Weights of a small image classifier.
Model: arch resmlp, patch size [4, 4].
Data: trained on simulated fluorescence microscopy of cells, 108.2 epochs.
Rows from block 5 of a small image classifier, named by matrix and row number. Rows with one number belong to one neuron. Each number is 128 + 24 x the weight over its row's rms, rounded and kept within 0 to 255. All counts start at 0. Numbers have three digits each.
After each neuron's rows are labels from the 100 images, of 14848, where the neuron reaches its largest size: "responds to" is what is common among them. Only what is clearly more common there than usual is listed. The data: simulated fluorescence microscopy of cells. In brackets: how many of the 100.
# gate: MLP gate (model.blocks.5.mlp.gate.weight, 576x192), inputs 0-191
# fc1: MLP up (model.blocks.5.mlp.fc1.weight, 576x192), inputs 0-191
# fc2: MLP down (model.blocks.5.mlp.fc2.weight, 192x576, transposed), outputs 0-191

gate.160:113122116178144100130116119143157143115129048133116128096120098151107120141107133134061130132135135160120126096124141167082130154130114128169138129116119140152162078148113133130154120114139132094112130118084138123095116092087110118155101132153125133165180084120172119136122114106107102142095065142137105122150191150127142140094155125141143173152138119118156114136115091132132132118128083089148123134161166133109134129129147143091151099137070184140173113084140148100123124131084090125111119134121095114123115135143129103138117133139134118099148147092157103100121139115126147111
fc1.160:099122089139168157118169136146148098130147132150113117133115116132128122133120125153098142100103109135142147118127121148132143109133122072144135105119119164161126063104128143131143114153102121054190121121121120107145123141071143114123094122161123154157137160146163124138182127144109159181113121139128111107092140134132138111145140155112123095149094116120114101131118087111105114127175081128131136149150128178141143143107119100147110119135077153147122134143153123062121117145151104160134097107135116180113105132129110112151093140104148083142124092133188081117139140153125118169
fc2.160:082102169105146152122129058136094161134119119129158134126168099135141117150156157126148132100116118142136085121122146121133153106112105168135187131129129114148154151128129141113095121151139073153124148117115087130134151176120109134117164129155151129088106118124108150169134108118119072135148158150152135106089112102139103138146105137134150144117143131101107156115165105134118106124077147091111088100151118107080156137120113118110138157105105132133127182136119104142111105138137186084130129146110174128176158110095098155120137123138138122069094129110106127093163133165119131132
responds to: membrane rim (73); out of focus (59); magenta stain (43)

gate.353:135126094103109167192116115125164136149122099145139117135092106151089126114128138085131122103081144151155099117104124086130095144132109134118109084141116088119126119115128109124131080131145140144100166127134135094118096126124095103156128092116165127089147142141119137124088102123115120112126142157105167167136114142122086119113145150184112130120146126116118126129114107148093138098093136144140106140171150102112216172149137145154119097150116124123148124106128114118118117105077140111091097135156161186113098145097116144162114091136116115091156100096106130105123160096098139150
fc1.353:102105109094123121101110124125123152092083162165195134101130134134142078154136141136128190125137104135121120114145184137132130106092170128154142189176131151089095118199156140140112132147101170133182115122144118162109186121128120092063112158129123095111130141121135104144135144143099130171113146067139145146114131134115125155148090115149164118167169116115130131129099121133143144115113071127142114141121118165139118159123118107101112175138157119129100132113121135141136125169155137136114106146142116112150115151122146116121145167125090128136123143122122140134149102131125145132
fc2.353:124162165149087116083135152132107122126092136121094160123149130129100155109126121124149089142186140124128155169155088105116130160125139172158104127122138133099118114078131097151121118137144131085116105138140155130099111107189157136148103150093119158154115109138137121122124124136149131114106133150156103128130123116146164154130122097144101143146121128166098094093126109122178109110143109137133096131103123103172084084102140112136115135140116147114116133135102167106144139092082127141200133117106104103122165121145161114109103172125102164122130173148156115113135165136185091091
responds to: membrane rim (61); crowded (56); cells: ten or more (56); cyan stain (48)

gate.310:154112105126129113162126142174122153126101157111166154096117119120091115127124140126168144138151072102149097144129133103161090110193140090103140135111150120121132110109155126148151118135135074156132156143095130165121132141138084141060101140103091152148102138108156146111156103135113183115112110121137117106074121075107129143115115123145107128127114155118105146143160107122081157115132126164129127119117116132111092103103086134119141112133131139126182128179140165125118151154141165141138092163111143142140128127082126121117144109148125139148087118111088121132113068142164146089
fc1.310:095150138120112113128133118125143132110126153110124136087110129130119153119115105115103121120147101135158117109110120127136111119169109097139136141148105208155139103148107147135181090154148147113158073134097103129116131162089107132125119146132176114127112108131113149098173109103145155104111168145166145112121128106116140110133141132137139111172114147085044144137158102124096132135118117176146125074155144127082124121116152123154135079191137123144135117144124133120142124083103163090131147085173124139116162123145114139130131077134154092115096108126135101124106133182104139125
fc2.310:156120108121146112169112148115151120135131133161119117091106102106100103116130120103071129123146126152123125151123097108129156124116129108129108129114110044098108122076123120101122114104106170104134140157167155110143160096172126128129143162128185183176162133124141204135093127138132159123108157113141113111136126105096134137075144149154107143150139105132094115124090100103150142108119169161134170152122130129088095140170153121172144104132101093107096111129139131100109144110132105137121113118134149134102122155169140128126134140112163134132186127108128141113100144172128137135
responds to: yellow stain (56); crowded (51); cells: ten or more (51)

gate.221:113073109150109147137109135141118133129135141150089152149136141107140133147144179113166138131115109102100178096132116079141115139120130136109133130109118121105160139136102101134112147129132094190124105135139107139128136136113107180120129111105122139091079139135124109100128114164179124132154118111084159115080107136124095123139115125129112102080097141103160136124155107109124135099132166116085114126154092114145105135100092160083127089093157094147168189151143129143135137167075114114145096150106119089138119136115156125121156092177121132122115156164124157173107128087147141139
fc1.221:104149116119106097114157113129091107148140109109102164132122103107129136143133113141141127149132135129156148122130137109124111091146104067112128071105127115135108135154122160141114138118134140093161126129174103066160160128171107140183131149161137151142080147118090118098107132135118183131145120124094101157119130135078094111116102143098126126078123155143122112121127145128147114119100133121140114192134108115117162143128090145127099123098204097120130126146113131091118130109152130142148080130071156163136105128139126080148127095120132121156193095150117105121120138132118168138
fc2.221:158127090169118157119098131121125144135164125147090120119130143116140173125133142151141095115162128099134162110130149109129120098075142130134150120124088142062106093139131146099080098094110141108146134160168151084115162124127112118143125144110125110130143182145120126140150100131144165167126177114091126090150115145144156131082122136088112113102114138112127119135122093139110152102097120179132158137166133155112096159110127137160146181133116139145180112097137139115129130127149107113134076088068088121122093122135159110130127137171134137140176123122138124178138128159129136152
responds to: long thin cells (55); cyan stain (45)

gate.539:113129138142139124134129149126132143135153119129149126112109141117115086141125138118145141137133100119096120102171066145136119136156149121129124113108137127066133124121103105096111127126137103094133131166133130132151095128103133128095105162149115100126119137102142089111116140159123093138143110129123141168128122078179115125117115138120125126123087132129132112136126094109044093135121109172161099120154121132147117183091117169135166182129117148115158123135112153102091135142094171147135112178125142153122140139087137127148140079217147083144076101150085116133154126118158152139
fc1.539:198118104141140144135136147122142130108134123109145112132103128113128138096124135109107115109146130134162115069144124191140132094144137092145148148090089123147130085127145089149134121114130131113135106145123119162115105125063118091108115163145135172139177123140114083117132117129136112100109117108093133119139122170106135141126111148140138115150097130125110111142137111135124179147150131145098178076130146131112112138109113121137136154159125162154145114143168153157200068140115111122116144086155096131129122128102143134130143145118093125081121107203126178139138093086131096138
fc2.539:109130091120115112109094133109151133130123099152084119125146083117117125119125123128109168099122176149118168123136102117128148165102109114157113113135141105127129138107124145192132113140126128095127145111116180145104121116140154153131141141135167156144134070141186158102131151117128111153136109099141088143121130158128150139155117137091125131139145114155150118100089128107147112142124115142119178151086120126141078095182152194084108103114104098127173108102097120142099165085120091148103159160073120101109127120173155115122139168121148141125146157107142139138158145109114150141
responds to: long thin cells (43)

gate.210:129145129128096146068087160129105117135106133117149134127144125105146121135109131144173119160106120119131125127124144058154121113103147129061118179131117145133116154112133122114167105139102168162149142129145116130135130151176135134095149140130133111142101125144154176143134139149136161133131156125139145131103098085042115084121118129187117108120144152156080145120126087134128160128107115199107118120138123121110149107139117127139127090143182123127140093158124110165126140147080139081105074150132125113093145142114150133142141144116119154160135148118129164096119142127143102091
fc1.210:092100104094130122147183129147173077104127143140193141149156150113186122153131142111133130163116145081116135106146101133104125151137146118124151132113059082136144172148083148129109116104112138161146144107104136130158140117142140129107119123140093131115146090057125140089133131116116188169171101142112160156100105111134176101133142105129149088077129153134164102135094137134138153092114133101143133134119111144144141139116127113117101140113140143100117128142145114124111128142091131112128163150123142102116147135126129123163140130112118133106087148116174159163180144099125139127
fc2.210:079165187126078121170133135117087117140088121153164108120120147187137134108129163166113109119134151118161132155150123123125170160133139107140126143182127120139081118133128127108126163143107148139105177114149105132114095114167142122167121111102141087142124171166109133137113165153141125082128127110108129094172112109137112106142137102125082097128152121158084159110115145130180148109167135141125107109161107140143178105127141095162117103144154136154116144146132121137107120143114144107119119121131099142129147152168139116137130114139055184147151130097111124143117104141107118116
responds to: yellow stain (82); bright spots (74)

gate.139:169153146134189175138133088100101136139152112132124135151152110111126129121133128114109175134141132137090121123134129121110089117132138168101145107063143087124136148125129126161124123132145099133161155126146121098130159119103113116131109113131106105157110145139113067090163144159128157118121144167140088123124132185121080119096140136145130127095128188127126138139086120144104114126121156108113159123108133113145145116122118124124096130172172145121150101149149114111104133136071115116140072149104139140130120157096122108127116069178084098134123162182090141083151106127111147118
fc1.139:156110089135089129100111126133127117132134165149122157152125154106146147139135140101127099134124129076112199133165111056130160124073117101081132145094085122098141164127146130116115112128135105136128112116096119169106131137123132118146134080076134104132096126090111148112145142131137200103151119129156099083115136137150128125160119121061140108122113126136143137162150126130123122135145133128116175135128130143152142131135142143107123111121163113147122117089140115148159137117132121133150164123103076106108139143117157113152131132152120120140154152116198139177199094141139122155
fc2.139:144091173183109143096147108124107124121132113106104115138138187123156129145137145148163109128150118114172114083128144174131121093134114131118161112096082139088167129170122134093094117100148085133162151111112093114114146172106106133140095116134124115122107147112105096125138130102126102148113136128096112111168116154172161097154127105081171128122118150097117153132174142148108098116117102111104104133122121127130121152095102085133180132113136157146160160120138132150158110131111142123129144143097116126157139101134120122121130134120232097112138100114140117156156134150112146135
responds to: long thin cells (41)

gate.401:093129120135122136133120104079129099093145153120123105122117080126185128115142133144128127123133157118086138112136136113104165143112100149127150120101084105116154124120128128183103109101118154150097153130114120153106139141167113101162119124164088162147106104104109126154142137123124120112109138138099120138089070140136146158090114128071141142130132115079138112132142077126132144120098118106094114151147142097120146137131154163117132134099119148098155102073155132107116119147123142098123149171094138116113106149112137109153118178138130141124108117086147062079219145121137134131
fc1.401:181118066141157147111140108141189115105150161119111123126108102112111157136142173111139155153114088113133137142156124152154116161139129129121161124101084131091169139149121116120104116125138134116097097109110166137112123127113103145130113124135066153153094103088175110122138119146118098174128145140102131185103123124196151154090112128101139122118136129096174101132158135099066134097141127151137173141124098119111119125131104144074178098112079149140143150127133145098139163139137124181127137141105108134132101111125117093142128112123123111149127135142105114151127118118123164150
fc2.401:144107152116158126119087124128088156117142165125117168135174116122151100130113141116129090133132151168177082131135125157103124133154121145166152155161100114093163133115116112121150115110095133114112126125131109078129159122162104154147129136109157141084128130093133156158140113084170151154090125141137145156138142152145160172120108119148166181151175104118094110125170112116112129125116118135145088124152148156111130141154163136124147093091065107114096090135096151102108134115085135120157144152103162132163145081148107115116150121098113136100106110122099091099157122116119139106
responds to: membrane rim (84); crowded (71); cells: ten or more (71); out of focus (54)

gate.121:131163140149151136099126099106121103129145142119050157104174089152162131144103118132138117090116160131107170093134138137094119161141151157094111106171117102091162112129089136135125130099109126122103142119121154146119151115119133144173130129099115148132114090093106149146134097131125157147158126115104141197134140190159145132068142120093145139112136129135167101103111151128136149094122132096128124145145121136161117163138137173125109160091136139091158105130127135142115124115111106135120198114066116103109120142138142098112109114123089129130106177138128129126114173096144133117
fc1.121:155106092110106147160076168148126160125122131141182150138151112143127131087126147164125132150124126146186164172104129071134075119139127102144144121112113110138119128113174098103145139128083141119135103132154142069128140126137103115095145126112140176066107154145146076121108115129099133145143112125122133137136135127085127104112124131142125123132139118123142125131119074146142142104090112148104141147122138155144119130131149049157106137098164085148144123111134126153159083158136135095158096113119123177138120122110114143182114142102151150105175101172128141129141124134105118113
fc2.121:121117082148119133109153143114182106127128100127126115097135096140125141128134102153133126113138138116114174101123185113130139140139131169135133104150149182159120097122143134100136075116084131130115108155113147139127148103136149125116135144151075175132189099120112154187141074139106116184125131127159143166100110111128174143048141123132115145177157132111141104157119120144147152111139092137112102132135128112129095151110122170133111166099111177129112143109134132122139124168160128142140137088154140122126100154112140137131085168102104141122126154141147139099122155106163113105
responds to: membrane rim (48)

gate.117:134127162123172095098138095131158091081141119108104141130149099100125129155140130126114139171123119130132148148104094165110116127155118111129144088104108109138162134147093126149121140132138138103116112105103158120086093182113131165186105116159080126153099095119171077103140154130113120112097100136108131146130127161152132113132143119101100126100101115145180112101143128113132120166130101093124116161139113101123172139092092130097114078132124163113155132149125156069140126092092141156138114143080118138116119111100092092137106064124144117138124117145135075123113119140132156141
fc1.117:146107142116142098133125124101157112118108105096107108097123075147097145124128113129101149136133154134138102074082135177106101102133125158093162121156121108177122099112132106162090124121134113089098134147149149108108121162150137156144137166138080158167126109120150151190123126134101128122114115112136108139112111153183157149119153108143116150142131090124118113122140111116146155148132094103130072127134135082048103142127127152124139159097073172120138154129130148089150159127130133139106094115112162105124123121128109133105117169099147136118170115091143124115135107178119134101
fc2.117:090150120108130111100116112106145094172095158179168127147134120167126113133153115112099072121122111114085133137120136101128141149108145172127113149169153162137078137122136106168143096180112155147108085117167143163128138118151160102130155133115135118154154115140124175163128103121123142152146155133139129150103113076118107163138138137199076127140165111141103133103108096148150146138117109152144121134121127090108148111124126147128084161113116154111090146118114080072114159135127165125123104131153165102133124167104143142126124151117092161121105164140121144102117108120133104109
responds to: yellow stain (43); bright spots (36)